python train.py --image_size=40 --fused_qkv=false --patch_size=[4, 4] --optimizer="nadamw" --beta1=0.9 --l1_shrink=0.01 --batch_size=64
Rows from block 5 of a small image embedding model, named by matrix and row number. Rows with one number belong to one neuron. Each number is 500 + 50 x the weight over its row's rms, rounded and kept within 0 to 999. All counts start at 0. Numbers have three digits each.
Before each neuron's rows are labels from the 100 images, of 14976, where the neuron reaches its highest value: "top examples" is what is common among them. Only what is clearly more common there than usual is listed. The data: rendered rooms with furniture. In brackets: how many of the 100, against the usual share in percent.
# fc1: MLP up (model.blocks.5.mlp.fc1.weight, 1152x192), inputs 128-191
# fc2: MLP down (model.blocks.5.mlp.fc2.weight, 192x1152, transposed), outputs 128-191

top examples: black walls (37 vs 8.7)
fc1.69:506513514502494514503506500513503501447499515510517517508439505480561496498496516479412496496508496521653513493513506497473514506498515542491509453508500504506512582504753653501506485498491544
fc2.69:468509505475495482508499492493491513515505497501501504474499468502480503487500473526663491483524511509185511500502509497503498554515466498537514511525497533515494499505346345501495505502498391

top examples: floor: diamond (49 vs 3.3)
fc1.652:507546490473505522526511506493482513520562470518500508501473516479556499471490491478300526500515489693493481497546471507498507583521486518503501482500433510522500523503420512560490428480462497
fc2.652:497515519492498552492496493500503493467421494523486504495510513495518502489505573524594439494523509469429477500460516493473512551510508500464524492496495502498490500506405660521512530499505466

top examples: black walls (25 vs 8.7)
fc1.542:500516505557512485484501486555499500254376591505542514495457510500475485497497527530502433492510503459609499492478510479526496458508616508494493476510533504495494505502709637498490504506444619
fc2.542:500495520485498445505497494480510500611622518497494503476504468506532494518510391506537500491478497531364504490501495503490497503499413511574501516510501510503477503503471376497501486514503312

top examples: count: four (40 vs 18.4)
fc1.296:535490470498551528524505488494494515429497486480463393444553493544456523501513482489656521505504507478331451513507500494522494517510529403506492498480498518482463429472376381486503500501544488
fc2.296:512477509508498565500498487503501493498525503492503510533478523499497496509516635481430520506482488496664505498505503515498486460493483523471482491487500472489524512495552572478483495497479524

top examples: table (36 vs 15.5)
fc1.628:476534506525466379509511504501494445712477509524514559473472513466438489492505510488523540493509491541553560485515496499487520432539461516499501500497494512514527568388524531493525494440557495
fc2.628:486505502484500478515501506495500520435484502506499485498500461504490505483499510530503268482493518510437495498498501494511490555494490508496506502519498502516483505512550411527490504497484438

top examples: floor: studded (69 vs 3.3); floor: marbled (31 vs 3.1)
fc1.176:504473562500492496500500500620503491499498523500530493501501290433497328496508492473453507528500508494503495488500499486479568504498497514509502506498420537332513497494474478472685498495500500
fc2.176:452501500541499503500514511474506496597684508505500503517501580497494424508497701505498500786500463495499509504496503494446495542495496499290427501485498502503501504512499432410500513505504497

top examples: black walls (26 vs 8.7)
fc1.546:495518530498516451500533484495502527498423570502510502500502491500319494502485510489465522491515501456726584490464514483500504496504513535495493500501506506496505501491555553482501484501566484
fc2.546:494487498544498493500502492494504508502577500508499500501480476511496504521503482522541411490489500504261494502507501503512494486496474497537501501501501501512476505501501441500477496536490477

top examples: floor: diamond (31 vs 3.3)
fc1.318:504510485450503531514500513487500484532570444538496544501472524484498495470503489484450616504501494665811533488624490502503504527512467508503531506516499474508519517504192555538485459466476545
fc2.318:495511509496500602503524502506475511414445478524455493494513507487503511473485670496525450497538507486296457484436500499504498550477517494411501486506491504513491494499441521531515533498483522

top examples: floor: brick (38 vs 3.1)
fc1.265:496517498546570448492488500564501498683477505501499471488534481500366502497493510500518512497517515433406479445416520509507491457508580491506456499496511538508491445530845521517472510517448453
fc2.265:505474504507497446505488470474543475468514507499517507508491489506517502549515414513464497503443490488586511500514485501506492462482499512454505511495509478498499511503555229490554473509525592

top examples: floor: rays (100 vs 3.1)
fc1.588:501225500488500511441496504505504512502435500503620501493495475508499668496498499464501514460488499635505502564510335618510487513503578467502500402505497606500502498506500501499501519500508499
fc2.588:521399351511498499501503500396504494501496493500529497497498492500483577499498623510504495499485571510497494502557500562500504490499517500286503504654482518512492505462502479528494485500500500

top examples: floor: diamond (45 vs 3.3)
fc1.45:499549497550517506507502519501459464558580411513494488481440531500528507487466503496531516499504506596632503489504488501504508518503492488490499498443508493512489508443448500532489415491540488
fc2.45:487484504485510535503498491507525454398414510495498500504485469487488510503519507568532419494503502471345498503492501505492486535505505507508479499521506499503501462493514504495499535498473484

top examples: count: four (38 vs 18.4)
fc1.288:537505506450488617529528483493523532447509521555475551545500510501189491481524484511499483500545503532347523526534493500496505504484476499499534488496466524504546516507531655498499499496468529
fc2.288:498527493545492454490500498504437521499498506531451498480500513491669500473494653484545494499566511511486498486420518494488503561497511512505504496509488507503510507492323612542475542498537438

top examples: floor: dotted (27 vs 3.3)
fc1.407:510512487438514509514514491463491529498575500513497508457489513502515506497498495502505473482496505501373493504518501491498503580519530457500486481457504482491500482503485310504490482482504440
fc2.407:512498487506498582484504490505506485495491500517445496500479496498517507503503570514445445486510492516483494524481516503501511492503474495499504497506490507482504509495481785499465506523496500

top examples: floor: rays (100 vs 3.1); count: zero (42 vs 19.7)
fc1.484:506228499497554510415493500500502503501475483502634501499496432500501597497500499483508513475496498554508533640504446559490454502504598494536501474506497568461506507507503498498514503480517522
fc2.484:536384345519491499503472502469541500483486492500518403489493495503485505499496625504501496497480658515500497502593546503502508492497535426368501502603480527507489461500474501540486487499507487

top examples: floor: triangles (33 vs 3.3)
fc1.282:496522500496499537492515489490484516453490487497505506448471518507515496500496505502619446507499505507555506509530500487516504447505517500494495457498499434488498505501672469458505525497531635
fc2.282:508501498462496549502530482499505454538532504507504498515486497507493500504503499553488500482502499501337500504501527500509499492485459496515499513505503550504510504514391587497471500512423356

top examples: floor: triangles (25 vs 3.3)
fc1.315:505482485494504514497499496524507496512519504461511442518542494534501503500477483515260519503498488571403487497507499513502479481463513496507490508528506470505522444554892521519479478510501273
fc2.315:506502513536494509493506489514480477507512499474477505515516543492584486499501482473534485532509484473704499489479476516492512486494533513439491488472497478480524502457118519481589499494512627

top examples: black walls (28 vs 8.7)
fc1.672:497492480503435579507544498482505504501511530490490489497481516552566491498487500501516594509500505487783514515532495489490496499486432525491513479517519466497505500438293581505489510495554503
fc2.672:494501509371497605498520495505495497517553504494498496492501549495406482445497476490459276503518498516254482491502514507498507484499530498570490483501486495513516496497583521484493509504469517

top examples: floor: dotted (100 vs 3.3)
fc1.570:499499634556444449502407503500505499474501467456503501289499496500467560475522496473497502307504594499503580504507500500496493500501512690550497500502387492388501500462499510500574510504517504
fc2.570:505502546512400497497508500493531526404491501489484499485489472496506497511499499491498489495477499499483518447614503499499500495500438596500501482495485535450499461467505515506483495497497500

top examples: table (34 vs 15.5); floor: dotted (25 vs 3.3)
fc1.11:500472499523514463496499483498513518492453516493494475487539453519350500511510501494590470502500512317361501506452505499535486457486523495504462481494499510490476433523542349470493584541513445
fc2.11:515490488498493497499502495499506497518558500491515505500494503512523486541482487506355603503429475535621523505516507498503502377489490498492510503500500486491540525498516505475488422513492516

top examples: floor: brick (25 vs 3.1)
fc1.751:484473517512523485485484492502500512529449537495502498496580478506417505502508505507771507491500514422320490497417522504519495470494520476499472513488503506490492455555667387476511536525523516
fc2.751:526479476554500447497508494498579503500579501489504505527496491523513500556495437518309507498457497507774535527541503491537504405478484489522516519494511494499506532500589539493480462522513703

top examples: count: four (39 vs 18.4)
fc1.746:504520487568484538519507511499500466503574433521504507483458516500510499488499493469338501503505493642772481500574468501499505503499476505501516484501497480506511536450241499521494477482574547
fc2.746:485504511464502503501501499500500502488398503507484493493514506493535506446518537516621495493559500485162492489450515492489505539501508513458492487521493498504476472494487688505501550497492478

top examples: floor: diamond (29 vs 3.3)
fc1.188:500508488625489555509520503485499456500630502517516562506464530489492496481512490569509426508526488529510504497564483510488499479521431501513491503498460470519523533463497741499495481474466622
fc2.188:505525502404504496499510497503496497481262503515471465490500498490581503479497536500525505491542501503488471479396500476508491520473507508467516500524500536508481483499506460537517526527537433

top examples: floor: diamond (38 vs 3.3)
fc1.319:477522514464521505487501500498490490495501457502507506499457544495642495487486504439564515501497498581617510476504506501479511555517494502497499506489507474506497503549449496522503493404484497
fc2.319:519486502522505504496505493508509503491480499501442500515502476494445518500489502542543471490491511484457497510500506496499496506506499490493489498533504514500497503506498498520495511504515493

top examples: count: four (40 vs 18.4); black walls (25 vs 8.7)
fc1.356:474509519501500329485505495541504517488424568504521529486471485497275485484487532497538508500496500442587544495508507480474498493504481545493495501520499493500549481483634492494504497498505542
fc2.356:498509496464490573513506500491496490517621501502497482497501499513500500484491428528500447493499511518447503497504499498531499475500496499522511499502500502507475538506465476501510491512502309

top examples: floor: triangles (28 vs 3.3)
fc1.164:501528530488500521487521494457500499385490498531503515440482489501508490504529513452453523512533502538513504516522481501519529450502550513479552427467475517486475561429460445481526535502512522
fc2.164:484512475522501462506497499503516511494521503504509502497486493503458502488501523544516322481494522503307520512525548500507492498499452499513499527520501519512500509513588576502427487501452286

top examples: floor: dotted (52 vs 3.3)
fc1.372:490505526501523363512519475516499581464433517490535515494453493508555507493473506499498483492524504460356501491484513480500489500494506521494458506483507492502523471495550530492487499500515444
fc2.372:509474496494483563503506493470495433499600504501434438490495472506496503506522460533556462494434487501494500508451496508525485473497517500535503488513496499492458563487405502498498503557512420

top examples: floor: diamond (27 vs 3.3)
fc1.473:487500470489473649497501505449490473495534355494474492513544597506492492425470495528505561500498501674488503463499493517510497500501488500506493491508516460503487500484303265623467481466401485
fc2.473:508502563498531511489503475529513514431388496503459507513509497488536511516501540496668346501482490458493482493482498504495504495505559485492448492497491476481519498503653912473522502501501500

top examples: floor: diamond (25 vs 3.3)
fc1.63:507487498496485694510499510500516486467497501516504514569489510478479485499501494550543510513492507515529505495510492510507499487419471541502503494528537496521498492513487546529464463500441553
fc2.63:485519511499491205501497498518505517533499490512417501494530502485580496486497492518910365516518477451455510479448502489486513526496499486542486499526487493494500504503465443500535524506529498

top examples: floor: triangles (35 vs 3.3)
fc1.75:513494504478497561499489491505515460483595488501494512533518506495472502489510471525503528498489500600486490477527496520487497489478493501517497522506494516507502510569309582503499472500458391
fc2.75:497503507541501441494476500505487548518287458498467513452530509499550498495500529466500502524533498474586498489469498494474501532472541500387499496497498481497514500495494354512529497488566726

top examples: black walls (34 vs 8.7)
fc1.735:488517517521500454500498505519498492287409599510521531496468500486551488497492523476421507498500501490805513493496502493496502504506501557491502494514517488499515530493510741502505509501502584
fc2.735:497501501481500514501499504489505513564593496497498497499501484509482506494500392510626492491492514506175501500507498496507503504499477500539502504514498508520462506506547324504548515509505356

top examples: black walls (37 vs 8.7)
fc1.57:529496528549478500505488504544516477473462555514510492504472499495497501508496505487456477498504512482588493494501510499494500492506510557495507503501518542492502555498553918489504504500513706
fc2.57:475495500483499462511494498488492525528543501484486505485507489507480503492505418500611497492487498510351511493508493500487494547507478530534499503516500498521491504500497106498520499500507254

top examples: black walls (25 vs 8.7)
fc1.3:483520517517500495489488498513492497498465525503524528495437514486574477501479536488455479498507506499676522479502505493486506498506526558484505471466517497504507547500688797499503470487525556
fc2.3:485497507487504467505498499502508507501516499492495497490507465501500500492499394511551493488500514498307507506505503504500500513504487499585525521520498551509471500501434304501521508511500302

top examples: floor: triangles (26 vs 3.3)
fc1.369:500534483479496451495553496495505552450506510493526507399496472523494497502489509497407498509506490495511514521498498483505499428497522504494500433520462494494502495501487500496500528518624500
fc2.369:503511492492492516496520491490498445472507517513565500514487520515499492492509456531489506501504502505332502510508539504530514411491481500484553505500507495505509493490496714495460459517407216

top examples: floor: triangles (25 vs 3.3)
fc1.566:514536531486499589505505494500498521235506517555522517523429501483573504494517500478450503492513510530508490518537500489501521504503496495495514502451497498500506547503553547496502427494435514
fc2.566:486498490490502470500483507490505498559492497525468496485505423497528511471526519525579320490532512501409506510413509486492489559516425512517505504561501601501481508501432498526487520501500298

top examples: floor: triangles (32 vs 3.3)
fc1.422:500508505512472516534516500501512526644510516523499538452421508500581486494498502488462451504494514494515526519572482490502514449482462524489516442498495473480580529469582710455489528504509576
fc2.422:497526467386479474501549499481494496487511499497507473494505493505504499463505511546498517481549494521378501504509516490525497504465501502516502499540483528503464514534449512500601468500473165

top examples: floor: brick (44 vs 3.1)
fc1.433:496535471563554444517490501532496499548540492510491499482529489506344513490483499551231513497502509457502492485493506495510490492541499464506468502501510482501500448479280284529461477501522459
fc2.433:514486511464497468494501484500550372464494514506492493547470480500500506519549496497557494499462493492469479501470486508516480480482499508430501487491505477497499476466706667479518503528522466

top examples: table (35 vs 15.5)
fc1.24:503490500501490503492503495502515499393500551504507525535494501479481491497510507506506502499494490475518525490500499497439502513481520577498524491516499502507534539539516595499512501499434556
fc2.24:476531502473497520497494501502472531610501490517498496473526499503495494491466472506522472504521515523488501495510507490508510528507482492510540504506500501502491496515404353522530504497546497